{"model": "model that predicts nearness at each pixel", "dataset": "rendered rooms with furniture", "train_examples": 72500, "image_size": 64, "crop_scale_min": 1, "horizontal_flip": false, "translate": 0.06, "encoder_arch": "vit", "encoder_norm": "rmsnorm", "encoder_norm_position": "pre", "encoder_activation": "gelu_tanh", "encoder_mlp_ratio": 4, "encoder_head_dim": 32, "encoder_fused_qkv": true, "encoder_bias": "none", "encoder_qk_norm": false, "encoder_layer_scale_init": 0.01, "encoder_parallel_block": false, "encoder_dropout": 0.1, "encoder_inner_norm": false, "encoder_moe": "top_k", "encoder_num_experts": 8, "encoder_moe_every": 2, "encoder_expert_mlp_ratio": 0.5, "encoder_experts_per_token": 1, "encoder_shared_expert": false, "encoder_patch_size": [8, 8], "encoder_conv_stem": true, "encoder_layers": 10, "encoder_width": 160, "encoder_positions": "learned", "decoder_norm": "groupnorm", "decoder_activation": "silu", "decoder_weight_standardization": true, "decoder_widths": [64, 128, 192, 256], "decoder_blocks_per_level": 2, "decoder_block": "basic", "decoder_attention": false, "decoder_upsampling": "nearest_conv", "loss": "l1", "targets": "nearness", "residual_init": "scaled_by_depth", "optimizer": "adamw", "learning_rate": 0.0013, "beta1": 0.9, "beta2": 0.98, "eps": 1e-06, "max_grad_norm": 3.0, "max_steps": 8400, "batch_size": 128, "epochs": 14.8, "lr_schedule": "step", "warmup_steps": 1680, "weight_decay": 0.1}
Rows from block 1 of the decoder of a small model that predicts nearness at each pixel, named by matrix and row number. Rows with one number belong to one channel. Each number is 200 + 20 x the weight over its row's rms, rounded and kept within 0 to 999. All counts start at 0.
After each channel's rows are labels from the 100 images, of 14976, where the channel reaches its highest value: "top examples" is what is common among them. Only what is clearly more common there than usual is listed. The data: rendered rooms with furniture. In brackets: how many of the 100.
# convs0: first 3x3 conv (decoder.mid.1.convs.0.weight, 256x256x3x3, standardized in use, each kernel summed), inputs 172-255
# convs1: second 3x3 conv (decoder.mid.1.convs.1.weight, 256x256x3x3, standardized in use, transposed, each kernel summed), outputs 172-255

convs0.40,206,195,190,197,210,170,203,183,195,183,193,187,187,227,195,199,198,220,191,200,198,207,234,194,157,192,200,205,173,208,170,242,197,216,211,243,206,238,223,207,172,185,209,237,205,191,205,189,213,178,203,216,226,238,181,179,207,189,220,233,211,193,190,198,178,224,222,207,209,204,185,211,222,217,199,215,197,205,209,258,216,197,213,192
convs1.40,193,197,162,206,202,221,199,188,199,202,229,222,182,188,215,209,211,196,200,237,196,220,186,213,213,193,198,203,201,211,199,205,179,197,198,175,178,148,188,202,196,220,212,170,218,235,204,240,194,198,189,171,195,193,207,203,186,217,196,177,221,228,201,174,266,200,225,160,166,202,239,229,206,200,210,215,195,187,185,185,199,217,224,202
top examples: trophy (43); largest object: trophy (30)

convs0.205,177,182,214,195,201,195,175,235,167,201,241,188,174,214,235,179,173,213,202,207,170,184,179,217,214,205,173,188,228,213,229,206,181,208,171,225,196,171,208,201,194,218,186,162,202,179,190,185,201,189,204,195,207,189,239,209,203,210,211,222,197,186,198,199,180,215,171,195,160,181,214,193,223,212,213,192,190,220,211,166,226,230,169,208
convs1.205,199,182,211,222,211,211,194,185,245,173,169,219,209,183,182,237,210,226,197,190,245,221,217,177,213,220,204,208,188,206,191,196,192,168,234,211,184,206,181,206,201,197,201,218,195,217,212,189,198,203,208,204,195,218,185,203,214,184,179,192,218,231,210,213,186,206,237,221,224,180,193,213,168,203,168,212,209,179,207,241,191,197,182,175
top examples: count: four (47)

convs0.136,193,221,177,205,212,183,188,221,229,200,203,211,218,211,201,188,173,199,181,186,221,192,214,222,193,194,231,204,193,208,211,163,173,197,197,182,205,146,178,201,193,244,189,200,147,202,177,215,172,198,175,189,197,182,180,199,199,193,192,201,239,172,195,243,199,212,186,190,164,211,193,199,219,236,166,220,187,214,198,174,236,212,194,225
convs1.136,221,183,192,229,215,231,212,213,257,194,175,213,215,178,188,182,214,216,236,220,189,210,216,205,186,208,194,162,204,223,138,194,219,211,226,217,146,223,204,225,183,194,209,226,210,226,234,224,213,201,184,202,184,238,211,197,238,228,234,214,216,224,207,187,198,229,213,230,250,204,207,194,177,198,206,182,235,185,189,218,172,189,222,206
top examples: window (97)

convs0.150,210,220,232,189,196,201,204,220,171,220,219,191,196,217,229,197,200,225,222,216,222,175,183,205,165,197,175,195,184,195,217,190,179,186,209,218,197,168,166,192,239,180,199,201,151,204,210,198,202,176,207,194,214,193,214,214,201,218,199,217,187,169,179,182,190,192,187,246,177,169,234,211,186,230,208,200,209,203,217,184,212,216,205,250
convs1.150,207,186,166,219,238,231,215,216,229,194,167,201,210,190,186,172,191,181,205,191,194,210,239,171,219,219,225,211,226,187,214,214,203,238,180,232,212,201,189,218,209,211,203,194,211,209,216,236,195,228,194,223,192,186,197,208,171,190,177,174,236,213,188,175,220,213,232,213,212,170,215,176,207,191,197,208,194,183,170,231,161,174,194,172
top examples: barrel (37); largest object: barrel (35)

convs0.148,195,207,190,174,202,196,197,214,181,180,217,209,219,202,211,183,230,215,195,175,164,157,243,218,240,200,230,179,187,207,209,205,177,213,181,225,189,170,183,226,169,188,215,169,188,161,194,182,189,192,219,218,206,230,217,179,154,201,207,181,197,214,209,199,179,182,203,211,186,197,194,196,191,192,213,201,190,221,167,189,206,187,176,202
convs1.148,178,221,160,241,215,209,209,196,224,223,190,190,209,198,180,201,192,235,238,232,239,237,231,201,188,240,245,184,198,219,200,192,189,150,226,215,190,224,220,215,211,190,191,224,197,195,185,217,183,206,178,224,191,218,161,218,225,207,213,209,229,223,176,185,200,205,209,215,228,206,180,197,147,231,172,194,220,193,197,193,176,206,209,176
top examples: count: four (40)

convs0.233,187,189,214,178,211,211,166,168,193,232,261,206,178,216,228,212,156,203,188,203,205,225,171,210,173,198,185,199,170,177,212,190,216,190,185,226,194,199,222,216,186,193,184,178,199,176,194,183,206,193,189,186,224,205,238,148,186,175,221,202,158,169,198,206,175,192,183,237,198,208,219,234,177,195,196,209,199,234,232,235,209,183,217,197
convs1.233,215,186,213,200,200,192,202,207,201,193,159,223,205,228,176,201,239,215,226,212,188,178,226,181,195,194,213,223,226,198,207,200,242,211,183,199,206,198,182,218,200,209,189,192,206,222,195,211,181,219,173,207,230,221,185,218,216,206,177,188,207,200,203,231,222,247,205,235,177,241,215,202,217,182,185,210,207,167,227,171,230,206,180,208
top examples: lamp (34)

convs0.75,205,236,208,208,191,180,212,189,201,176,198,212,238,240,203,217,207,219,190,197,201,221,173,233,175,201,214,224,200,229,207,211,196,205,210,200,233,193,222,210,203,234,214,212,160,217,209,206,200,199,193,200,179,192,196,161,213,219,183,209,231,203,180,172,179,173,193,211,214,242,190,217,197,204,206,201,215,198,205,209,182,245,209,208
convs1.75,173,175,194,214,217,256,258,206,240,208,183,218,203,161,215,217,209,186,196,198,187,230,242,200,189,197,190,188,198,205,180,201,226,229,202,218,202,237,196,195,180,205,218,212,216,179,223,210,201,200,182,175,206,193,208,217,220,188,219,195,212,200,191,238,247,264,201,205,234,213,214,211,193,171,221,183,209,202,204,227,236,170,199,232
top examples: umbrella (37)

convs0.132,200,185,223,203,162,226,197,188,207,210,201,197,198,199,216,208,191,217,235,218,204,217,190,184,178,150,180,191,191,213,201,217,218,192,190,213,196,200,217,188,201,232,181,186,227,202,193,210,208,196,229,199,182,187,209,165,197,214,200,210,212,212,193,219,200,206,181,210,194,187,205,225,212,233,228,205,205,170,190,174,188,226,202,217
convs1.132,177,202,212,207,204,229,157,220,212,178,185,223,193,188,193,222,177,198,163,192,227,224,216,166,202,195,214,217,227,177,197,194,202,216,200,229,181,185,208,220,220,190,223,193,213,240,214,194,210,246,186,222,238,202,182,208,210,208,220,216,224,185,190,174,206,212,231,216,169,189,219,219,192,214,179,205,184,214,188,191,228,151,202,192
top examples: window (90)

convs0.39,195,176,200,210,173,210,174,236,228,203,187,220,183,187,150,179,159,191,177,205,210,220,190,200,184,189,211,238,203,167,211,210,220,237,173,237,160,170,207,226,208,205,223,208,209,227,198,199,216,223,199,212,222,210,181,194,212,195,216,231,197,202,194,192,200,210,211,217,225,223,219,212,217,191,195,196,202,149,168,192,231,191,190,177
convs1.39,222,227,189,201,202,193,213,173,206,205,233,151,212,175,217,204,190,197,181,217,203,208,190,226,207,214,199,140,172,220,160,209,203,162,226,172,229,238,189,177,178,194,167,209,195,192,188,208,204,187,183,165,182,186,206,194,210,170,199,192,194,174,209,224,207,210,181,178,204,199,174,212,190,219,203,209,176,235,193,216,155,245,217,200
top examples: barrel (45); largest object: barrel (37)

convs0.70,227,203,203,223,187,215,195,222,191,186,217,203,186,197,182,198,231,205,203,194,175,147,183,218,212,200,179,194,182,246,174,168,200,232,224,202,149,192,195,204,188,219,206,220,196,196,196,194,192,190,206,218,248,232,210,213,195,200,188,196,188,205,254,202,172,204,185,194,178,183,210,187,177,224,196,200,203,190,165,180,205,191,184,231
convs1.70,149,181,176,198,227,211,194,213,236,234,172,225,184,209,202,207,199,159,187,180,198,236,222,173,208,201,197,226,218,204,234,208,147,200,207,220,175,143,207,216,196,184,184,164,222,208,222,205,194,204,184,190,197,218,181,221,186,195,212,195,189,205,179,215,209,173,257,222,197,194,207,201,184,205,185,211,193,191,202,213,226,186,212,191
top examples: trophy (81); largest object: trophy (68); lamp (33)

convs0.155,232,222,228,237,203,219,197,184,205,219,210,216,213,178,174,201,212,200,215,197,207,221,171,223,203,158,194,203,232,214,129,221,208,245,184,222,210,189,198,189,182,191,215,225,188,212,202,208,196,206,184,212,203,228,151,241,220,193,185,195,226,195,238,198,201,207,216,225,191,196,218,185,205,158,210,181,201,189,197,176,187,216,194,218
convs1.155,156,218,184,157,196,180,165,176,224,206,193,200,193,193,194,182,185,190,190,185,220,208,214,186,202,213,192,209,199,189,250,207,194,181,222,208,228,176,217,184,206,196,189,189,220,214,210,175,160,180,188,186,187,232,200,188,179,237,246,200,193,184,173,186,195,221,201,175,221,214,154,192,193,229,185,223,214,204,218,203,213,192,219,188
top examples: count: four (39)

convs0.172,166,231,205,201,167,203,186,216,193,184,213,183,184,200,217,198,201,196,192,184,169,161,209,212,213,205,229,186,223,198,211,163,209,222,190,210,172,160,190,203,201,222,192,217,177,186,190,189,168,230,198,240,244,221,202,203,191,193,182,219,210,170,205,220,175,214,187,210,165,192,223,180,205,194,194,189,176,224,186,177,251,216,193,241
convs1.172,189,189,170,202,229,212,180,196,259,201,181,206,194,212,218,205,202,238,192,218,217,208,202,199,173,216,207,194,191,246,172,197,184,189,208,216,173,174,205,213,177,180,176,164,232,217,198,236,222,204,195,175,205,219,179,205,236,239,234,218,231,253,206,200,218,218,215,230,218,199,211,215,161,222,186,218,233,174,196,194,212,215,201,195
top examples: umbrella (61); largest object: umbrella (38); count: four (38)

convs0.93,216,209,207,219,172,230,198,207,171,213,215,205,188,221,204,207,227,207,195,213,157,172,207,199,223,167,226,189,231,219,176,169,205,221,184,198,161,152,175,185,185,212,209,180,189,176,210,187,168,197,210,226,227,205,206,182,198,212,188,203,232,171,217,209,185,219,206,241,179,208,247,205,220,211,209,194,189,212,191,188,230,236,198,244
convs1.93,171,181,160,209,226,184,191,198,259,210,186,203,199,190,208,230,168,204,169,216,227,230,179,179,204,224,199,183,174,192,229,232,170,172,218,220,178,186,202,214,198,193,174,171,214,190,189,182,208,188,193,195,178,199,185,208,195,218,234,193,205,231,189,224,229,178,217,172,207,189,184,237,177,202,183,208,213,215,190,220,201,210,208,168
top examples: arch (35)

convs0.212,179,225,164,189,199,181,156,228,260,174,162,226,214,200,171,186,202,202,146,156,216,190,215,198,210,209,210,191,197,174,180,220,192,205,205,207,210,202,198,227,181,179,209,214,218,205,201,193,208,225,187,234,210,209,207,167,209,183,177,210,213,170,185,226,208,223,208,204,193,206,160,196,193,199,175,217,199,205,203,224,219,199,189,158
convs1.212,215,196,179,219,219,204,229,202,191,246,232,188,213,196,243,188,206,201,217,238,199,251,173,202,192,190,179,165,207,211,209,201,218,190,197,213,182,194,211,167,183,182,195,201,210,221,203,212,189,175,182,175,166,204,170,245,189,208,187,199,184,223,201,190,211,185,215,159,186,225,206,214,197,210,209,193,212,211,217,201,181,228,228,190
top examples: window (91); table (35)

convs0.200,209,206,236,191,238,184,200,171,189,224,235,187,200,226,196,191,213,225,188,228,229,230,173,210,213,207,195,196,209,213,180,210,193,207,177,210,233,204,220,196,190,200,216,210,207,201,196,222,231,185,171,206,158,209,168,200,216,212,228,211,174,202,195,188,172,192,210,215,188,219,221,166,218,185,200,190,214,215,186,214,210,204,180,188
convs1.200,167,207,207,195,165,216,219,208,224,190,168,252,220,194,171,219,214,196,206,177,193,204,229,203,195,179,187,215,200,179,193,198,225,178,215,186,197,185,204,212,197,219,187,199,152,204,210,184,187,208,256,179,223,207,212,207,200,189,179,192,205,182,193,236,239,229,198,223,225,206,176,230,190,193,210,202,198,162,216,212,244,191,198,220
top examples: window (98)

convs0.64,215,194,216,188,166,228,167,180,186,220,223,205,188,229,198,222,172,214,189,180,235,215,190,179,189,167,198,184,205,191,177,234,215,173,201,186,201,202,207,179,189,171,178,208,215,198,191,193,209,173,188,170,229,196,197,173,204,201,210,177,201,171,176,179,215,223,202,207,199,199,198,222,201,203,182,202,181,213,220,211,222,204,232,177
convs1.64,211,204,188,205,184,191,215,230,222,182,187,206,233,190,197,208,216,195,223,146,198,166,206,209,175,218,208,201,190,197,159,178,172,224,209,213,197,230,207,216,203,233,231,220,172,180,220,217,206,233,219,214,225,197,203,213,174,181,194,188,218,193,238,234,175,193,204,215,227,189,211,172,192,197,205,184,186,189,202,202,198,194,176,204
top examples: grey walls (48); white walls (32)

convs0.59,220,225,225,197,230,200,199,195,215,221,209,163,224,193,208,151,205,210,216,153,177,188,227,185,227,219,190,186,213,207,189,169,178,192,231,243,221,211,210,193,213,238,212,247,240,177,195,205,189,188,217,222,190,213,230,223,172,206,199,202,183,185,218,191,149,196,191,174,188,170,159,172,199,192,167,175,199,200,191,195,200,189,176,195
convs1.59,195,207,168,239,187,214,175,209,227,192,184,211,213,206,227,236,180,216,209,210,193,219,206,191,210,215,221,221,206,200,225,205,187,201,188,167,151,198,212,228,173,193,171,160,170,214,164,212,212,229,235,208,219,175,206,188,205,206,198,198,217,237,196,196,239,194,193,202,186,209,202,223,186,198,189,215,148,165,144,163,195,227,176,193
top examples: umbrella (37)

convs0.89,204,166,185,222,206,225,179,198,195,213,201,206,184,193,173,177,132,181,163,219,209,233,170,218,177,199,223,229,202,174,216,191,240,245,171,223,198,186,227,234,219,192,228,204,199,218,187,208,213,236,183,216,211,187,185,216,198,184,218,229,205,178,192,178,196,225,218,204,233,223,247,219,220,194,218,187,196,196,169,211,227,164,212,168
convs1.89,215,194,202,198,178,185,209,169,183,203,219,187,221,216,198,195,192,199,184,234,194,169,190,212,225,191,177,164,169,214,208,226,203,168,197,181,214,220,196,184,190,196,177,187,193,200,193,210,196,169,209,175,194,174,218,177,188,191,163,203,186,176,203,229,225,182,161,201,180,192,176,229,220,187,216,211,179,208,207,212,161,230,224,198
top examples: count: four (41); robot (37)

convs0.244,221,162,225,176,203,238,214,221,206,238,215,193,211,223,201,227,173,204,183,213,225,218,165,179,178,180,175,195,200,224,185,220,181,181,202,185,205,191,197,184,200,200,143,221,223,197,181,186,212,164,214,168,181,215,196,164,194,197,198,175,207,178,191,182,202,210,182,211,199,232,191,247,177,184,191,219,193,190,197,222,221,240,212,156
convs1.244,190,190,218,225,186,217,169,205,202,183,202,232,221,190,218,208,220,197,209,209,185,211,210,209,203,202,190,211,197,174,181,193,208,223,201,220,176,240,226,196,191,219,235,225,168,209,217,179,207,199,219,207,187,192,221,214,204,174,194,215,211,227,224,197,197,172,198,202,195,185,228,216,205,171,216,167,196,201,206,207,203,166,185,219
top examples: grey walls (26)

convs0.180,204,179,210,187,183,212,166,156,208,235,208,182,197,214,175,204,181,211,199,195,211,221,196,174,165,163,194,169,191,199,203,248,224,154,233,177,204,178,211,177,197,194,170,209,245,186,177,210,199,187,217,164,201,213,200,166,192,195,192,181,228,171,193,195,221,241,199,190,214,184,188,218,188,203,184,200,185,196,226,187,216,220,215,184
convs1.180,204,187,200,227,195,206,166,220,181,216,203,225,224,182,208,187,208,201,194,188,190,232,167,217,182,202,210,229,210,189,197,178,176,247,181,211,164,238,225,203,208,215,253,203,178,210,234,204,223,223,210,227,192,199,185,219,200,183,202,210,217,229,207,183,173,167,237,183,209,187,251,192,188,185,218,182,196,197,195,195,203,188,175,200
top examples: white walls (30); grey walls (27)

convs0.130,195,182,198,212,207,210,175,195,200,219,211,199,194,189,197,202,187,194,202,221,216,207,203,163,203,191,224,192,204,171,171,193,213,197,192,209,171,221,225,192,198,162,193,202,221,197,193,204,180,204,179,168,210,210,177,183,198,232,201,204,215,185,167,183,215,254,190,189,224,231,218,220,199,194,184,185,179,180,218,191,230,183,185,187
convs1.130,223,205,206,204,180,183,127,212,171,175,211,218,215,213,190,208,192,222,191,170,203,190,165,223,206,201,214,225,169,211,211,193,161,208,198,201,202,207,210,205,214,239,214,194,161,200,204,178,218,213,240,200,194,192,198,205,203,164,178,208,213,196,245,191,159,142,206,203,176,179,213,211,193,208,199,201,191,205,201,179,207,212,191,197
top examples: white walls (39)

convs0.197,187,187,204,167,204,198,194,263,223,206,207,221,218,188,214,213,156,190,179,187,223,179,193,161,176,194,222,191,202,163,214,219,178,178,198,225,212,172,174,200,208,182,169,206,207,194,189,195,202,204,196,221,243,216,222,193,183,198,189,211,218,160,171,162,223,211,189,223,195,177,193,206,202,206,159,196,190,214,205,174,251,214,193,182
convs1.197,236,201,210,227,213,197,201,209,214,210,220,185,247,184,232,174,215,188,238,193,191,173,202,222,203,225,173,189,196,227,169,200,202,215,229,211,213,240,213,183,170,185,204,248,176,154,187,194,206,210,192,186,195,207,199,222,219,178,185,188,186,216,241,219,174,201,214,196,234,203,227,183,208,191,213,191,215,222,220,230,178,211,197,229
top examples: umbrella (40); largest object: umbrella (25)

convs0.111,225,219,218,193,208,201,211,224,208,191,230,169,212,198,219,152,195,173,200,183,210,193,213,223,204,208,222,194,220,226,211,219,219,226,217,251,233,191,198,193,205,239,213,228,218,190,185,202,197,165,187,201,231,215,209,203,175,194,184,207,175,167,194,179,160,200,218,197,200,244,177,193,203,190,194,212,186,213,205,215,201,231,217,192
convs1.111,160,206,207,198,182,219,180,187,198,181,191,206,215,214,197,249,209,194,180,237,190,223,212,235,190,191,202,232,207,219,181,189,226,164,225,165,163,191,225,214,173,194,201,210,159,233,216,209,220,216,221,197,197,203,189,192,220,205,238,215,218,228,188,211,222,190,183,173,209,230,205,232,167,192,196,201,185,173,173,193,180,210,170,201
top examples: lamp (43); count: four (42); umbrella (38); largest object: lamp (27)

convs0.92,209,217,207,203,170,209,202,210,181,223,200,220,199,236,200,196,210,218,194,194,177,204,201,216,231,169,219,205,232,195,171,181,176,213,172,193,158,151,168,203,191,205,198,164,181,203,233,189,162,206,191,230,219,201,210,162,209,205,192,209,222,175,189,202,202,207,222,243,181,230,238,216,216,185,215,178,202,229,190,197,246,219,217,241
convs1.92,183,186,177,220,226,207,185,209,253,199,209,190,197,199,223,202,172,203,197,226,230,210,161,170,192,220,213,169,185,187,221,226,202,178,199,206,189,201,247,199,210,164,196,180,209,203,188,189,200,182,207,195,182,187,184,209,184,225,230,203,211,213,186,218,228,181,210,180,193,189,189,235,209,213,189,229,211,212,194,223,225,186,220,187
top examples: count: four (40); largest object: barrel (25)

convs0.122,218,226,214,202,241,162,201,154,193,181,219,175,216,195,222,174,211,199,207,185,187,188,230,210,222,202,178,181,185,229,188,191,179,200,216,215,221,243,223,191,209,210,214,248,216,194,222,211,201,198,208,196,175,220,206,226,177,172,209,239,204,185,211,176,184,196,200,179,189,160,168,177,202,206,189,172,219,215,191,186,197,174,188,204
convs1.122,203,217,207,223,164,230,180,222,205,204,184,207,205,187,186,221,159,197,195,160,224,245,191,199,188,219,229,197,193,193,200,183,194,198,184,206,147,200,234,238,210,203,177,199,166,208,195,187,213,237,251,236,219,208,195,190,185,204,194,188,205,192,212,212,194,187,208,193,210,218,185,197,183,216,195,213,140,135,157,199,209,214,168,180
top examples: table (40)

convs0.145,179,196,178,191,183,197,187,218,218,186,203,218,209,173,203,231,186,178,146,182,193,161,210,162,215,204,205,174,186,138,219,238,176,177,174,229,210,199,188,217,196,188,203,175,205,182,197,182,209,220,188,209,231,218,216,173,187,193,215,188,214,185,183,213,181,195,196,239,205,210,194,192,185,209,154,207,176,225,150,215,228,219,208,149
convs1.145,208,229,192,213,210,203,203,217,211,222,229,166,231,187,216,149,206,215,243,202,213,214,201,213,179,220,201,170,197,218,173,193,223,187,243,227,210,203,201,187,183,175,174,234,184,159,171,204,189,204,173,199,173,233,177,227,222,201,208,181,208,204,200,164,186,202,221,187,217,235,204,187,176,223,189,219,227,213,222,214,184,248,217,203
top examples: umbrella (36)

convs0.23,185,185,208,216,184,195,204,243,237,161,227,226,217,181,205,150,177,203,208,148,215,223,239,147,201,188,207,212,196,187,197,221,192,197,201,259,223,179,177,203,201,189,181,218,214,186,170,204,208,204,214,185,196,231,203,171,199,208,222,214,210,187,172,163,204,212,221,223,214,202,184,232,177,204,169,208,204,216,186,202,201,218,199,168
convs1.23,191,220,201,199,218,197,198,195,192,189,209,167,213,224,224,226,187,193,174,273,161,187,208,202,177,242,195,191,189,173,186,184,204,189,176,176,180,227,212,190,177,178,208,195,210,198,189,196,200,201,164,209,191,183,187,211,218,168,211,224,195,201,184,220,202,209,203,177,181,176,193,202,213,202,194,201,189,205,202,187,203,192,192,195
top examples: white walls (26)

convs0.141,190,231,217,205,202,210,161,221,221,195,208,211,236,208,186,178,146,176,192,218,219,217,237,195,172,235,210,195,204,177,208,188,213,213,190,249,185,178,194,212,199,231,215,232,217,229,179,192,204,217,209,220,204,203,199,220,219,208,191,186,199,176,168,203,171,207,203,212,174,188,183,208,169,201,181,216,152,210,200,157,252,188,177,211
convs1.141,165,189,197,170,193,203,222,180,199,197,202,191,177,176,200,208,210,177,194,204,176,226,217,185,197,177,142,182,179,182,185,220,183,187,192,190,219,234,207,178,188,177,178,213,215,191,211,173,174,176,183,176,192,201,195,179,174,158,228,214,202,187,188,204,205,218,220,197,232,186,172,203,212,193,207,187,235,206,186,249,198,186,214,202
top examples: arch (41)

convs0.35,187,218,188,189,197,207,229,250,189,232,227,201,190,211,223,203,189,222,206,192,216,194,211,187,212,165,211,205,210,178,168,212,198,199,182,220,188,200,199,221,193,215,178,210,201,189,191,187,159,191,197,182,206,202,222,175,183,188,198,197,203,184,156,176,193,246,191,212,213,213,180,238,201,236,206,211,210,195,238,196,216,205,214,254
convs1.35,209,163,191,226,203,250,201,192,196,189,216,197,206,202,231,241,171,188,185,201,203,199,162,197,216,209,180,211,185,219,206,189,186,218,174,189,176,191,204,202,179,187,217,161,218,200,211,198,234,227,186,187,212,204,188,204,201,201,184,179,211,210,216,216,229,205,222,191,184,210,234,217,192,193,185,200,193,205,190,221,206,207,201,197
top examples: sofa (40); largest object: sofa (27)

convs0.242,198,164,207,193,201,166,181,216,213,192,182,209,214,245,214,225,214,210,169,202,200,216,179,185,183,218,212,189,170,197,186,241,205,170,206,216,241,225,189,247,196,173,198,233,183,227,198,196,225,237,206,249,182,194,185,185,189,174,195,198,206,176,179,200,197,194,221,217,196,222,196,186,196,199,151,215,174,195,195,236,198,222,200,184
convs1.242,173,191,220,192,188,217,218,210,183,216,229,201,206,185,210,187,188,195,190,189,196,213,198,191,197,177,152,197,183,199,183,197,185,216,179,233,191,199,239,183,235,206,216,166,186,197,215,187,198,164,220,176,217,165,211,197,180,203,182,225,191,209,246,186,211,173,202,196,178,178,221,220,231,184,223,186,198,195,185,229,208,197,180,206
top examples: window (90)

convs0.133,205,184,199,208,168,222,173,187,251,198,186,209,194,208,205,202,176,191,178,170,211,210,230,171,210,182,187,199,220,173,186,227,218,188,190,205,199,175,206,216,185,181,177,182,226,186,189,202,170,181,162,214,223,177,216,152,193,202,199,179,209,170,187,174,218,222,170,194,212,189,189,196,201,190,195,155,205,213,205,209,226,213,210,145
convs1.133,214,252,198,178,176,183,191,218,195,200,210,207,229,203,199,202,208,197,204,174,207,170,184,211,151,218,205,206,193,208,178,143,190,181,213,205,174,183,211,210,216,226,206,220,167,219,209,205,204,224,206,208,229,214,172,206,199,218,195,204,211,200,245,190,185,191,207,209,183,219,201,195,182,236,181,219,185,187,197,188,211,226,191,203
top examples: grey walls (34)

convs0.118,208,216,212,203,237,165,200,170,197,192,199,174,221,196,225,171,190,188,201,182,200,179,222,224,230,196,177,179,184,226,197,185,182,195,224,229,219,259,206,176,219,209,214,244,223,198,227,198,200,188,211,190,181,216,214,207,177,168,207,231,202,191,207,168,189,199,197,169,189,157,163,188,180,218,183,195,200,207,188,204,176,179,170,205
convs1.118,211,221,202,246,182,201,175,204,204,186,187,189,200,193,191,214,185,226,188,179,207,265,198,179,186,209,236,191,208,185,187,176,181,185,182,210,159,186,239,243,186,204,189,199,171,249,187,202,211,234,239,218,219,209,184,189,167,175,175,185,200,205,210,211,192,208,202,202,190,209,197,203,196,214,183,224,133,139,154,181,196,217,170,177
top examples: umbrella (36)

convs0.51,202,254,234,195,234,190,196,194,206,216,212,173,208,181,219,177,217,210,220,171,178,171,227,182,211,232,179,176,210,205,164,175,184,188,230,239,213,220,230,208,203,211,210,259,216,197,183,197,197,197,214,219,200,224,197,226,193,200,208,205,216,187,224,186,159,191,166,181,195,175,162,196,196,198,172,174,212,203,188,187,203,189,181,220
convs1.51,207,165,170,226,184,226,210,214,216,213,181,192,225,210,245,214,164,188,175,179,184,222,211,196,216,218,202,181,194,205,230,203,215,239,170,183,166,196,199,209,173,180,190,168,168,196,182,214,219,220,205,197,215,168,198,195,189,217,161,182,202,210,209,228,256,201,231,176,196,194,223,212,205,179,216,199,159,169,158,213,191,213,197,181
top examples: sofa (36); largest object: sofa (28)

convs0.226,148,241,202,203,214,188,170,189,208,189,230,187,180,204,237,183,179,184,197,201,195,192,225,193,208,212,207,186,204,195,234,163,218,233,199,209,203,231,210,166,193,229,185,227,205,192,178,190,215,199,191,222,246,214,185,190,198,183,217,204,199,185,199,158,192,201,171,246,194,194,200,213,214,180,219,190,212,246,202,207,236,174,200,212
convs1.226,223,170,206,228,188,191,230,210,215,224,153,205,205,193,177,197,225,195,205,178,191,206,163,214,201,220,206,211,207,198,162,193,200,194,208,202,205,188,206,203,203,208,186,171,205,217,211,189,207,218,227,199,190,200,181,211,219,223,189,193,199,195,240,242,212,232,231,207,224,202,191,207,191,221,183,232,205,138,200,201,173,239,194,182
top examples: lamp (37)

convs0.69,205,185,218,195,193,211,179,192,206,248,204,203,186,243,214,149,110,158,150,195,209,216,215,207,207,198,199,205,206,151,182,221,222,208,177,212,195,166,216,229,210,161,204,206,211,218,187,201,183,205,169,217,206,182,212,200,188,176,206,217,199,133,180,215,196,210,183,152,209,198,211,223,211,196,194,205,186,221,192,197,215,168,200,170
convs1.69,182,206,199,196,215,170,201,181,243,179,188,192,196,180,184,226,208,209,211,222,218,193,222,168,195,190,192,207,199,206,201,232,218,180,208,168,220,230,201,192,200,199,175,214,227,227,184,218,200,190,174,189,195,230,188,201,177,226,211,181,214,205,167,197,224,215,208,223,212,223,167,193,226,201,181,243,231,192,237,207,234,179,198,215
top examples: largest object: robot (28)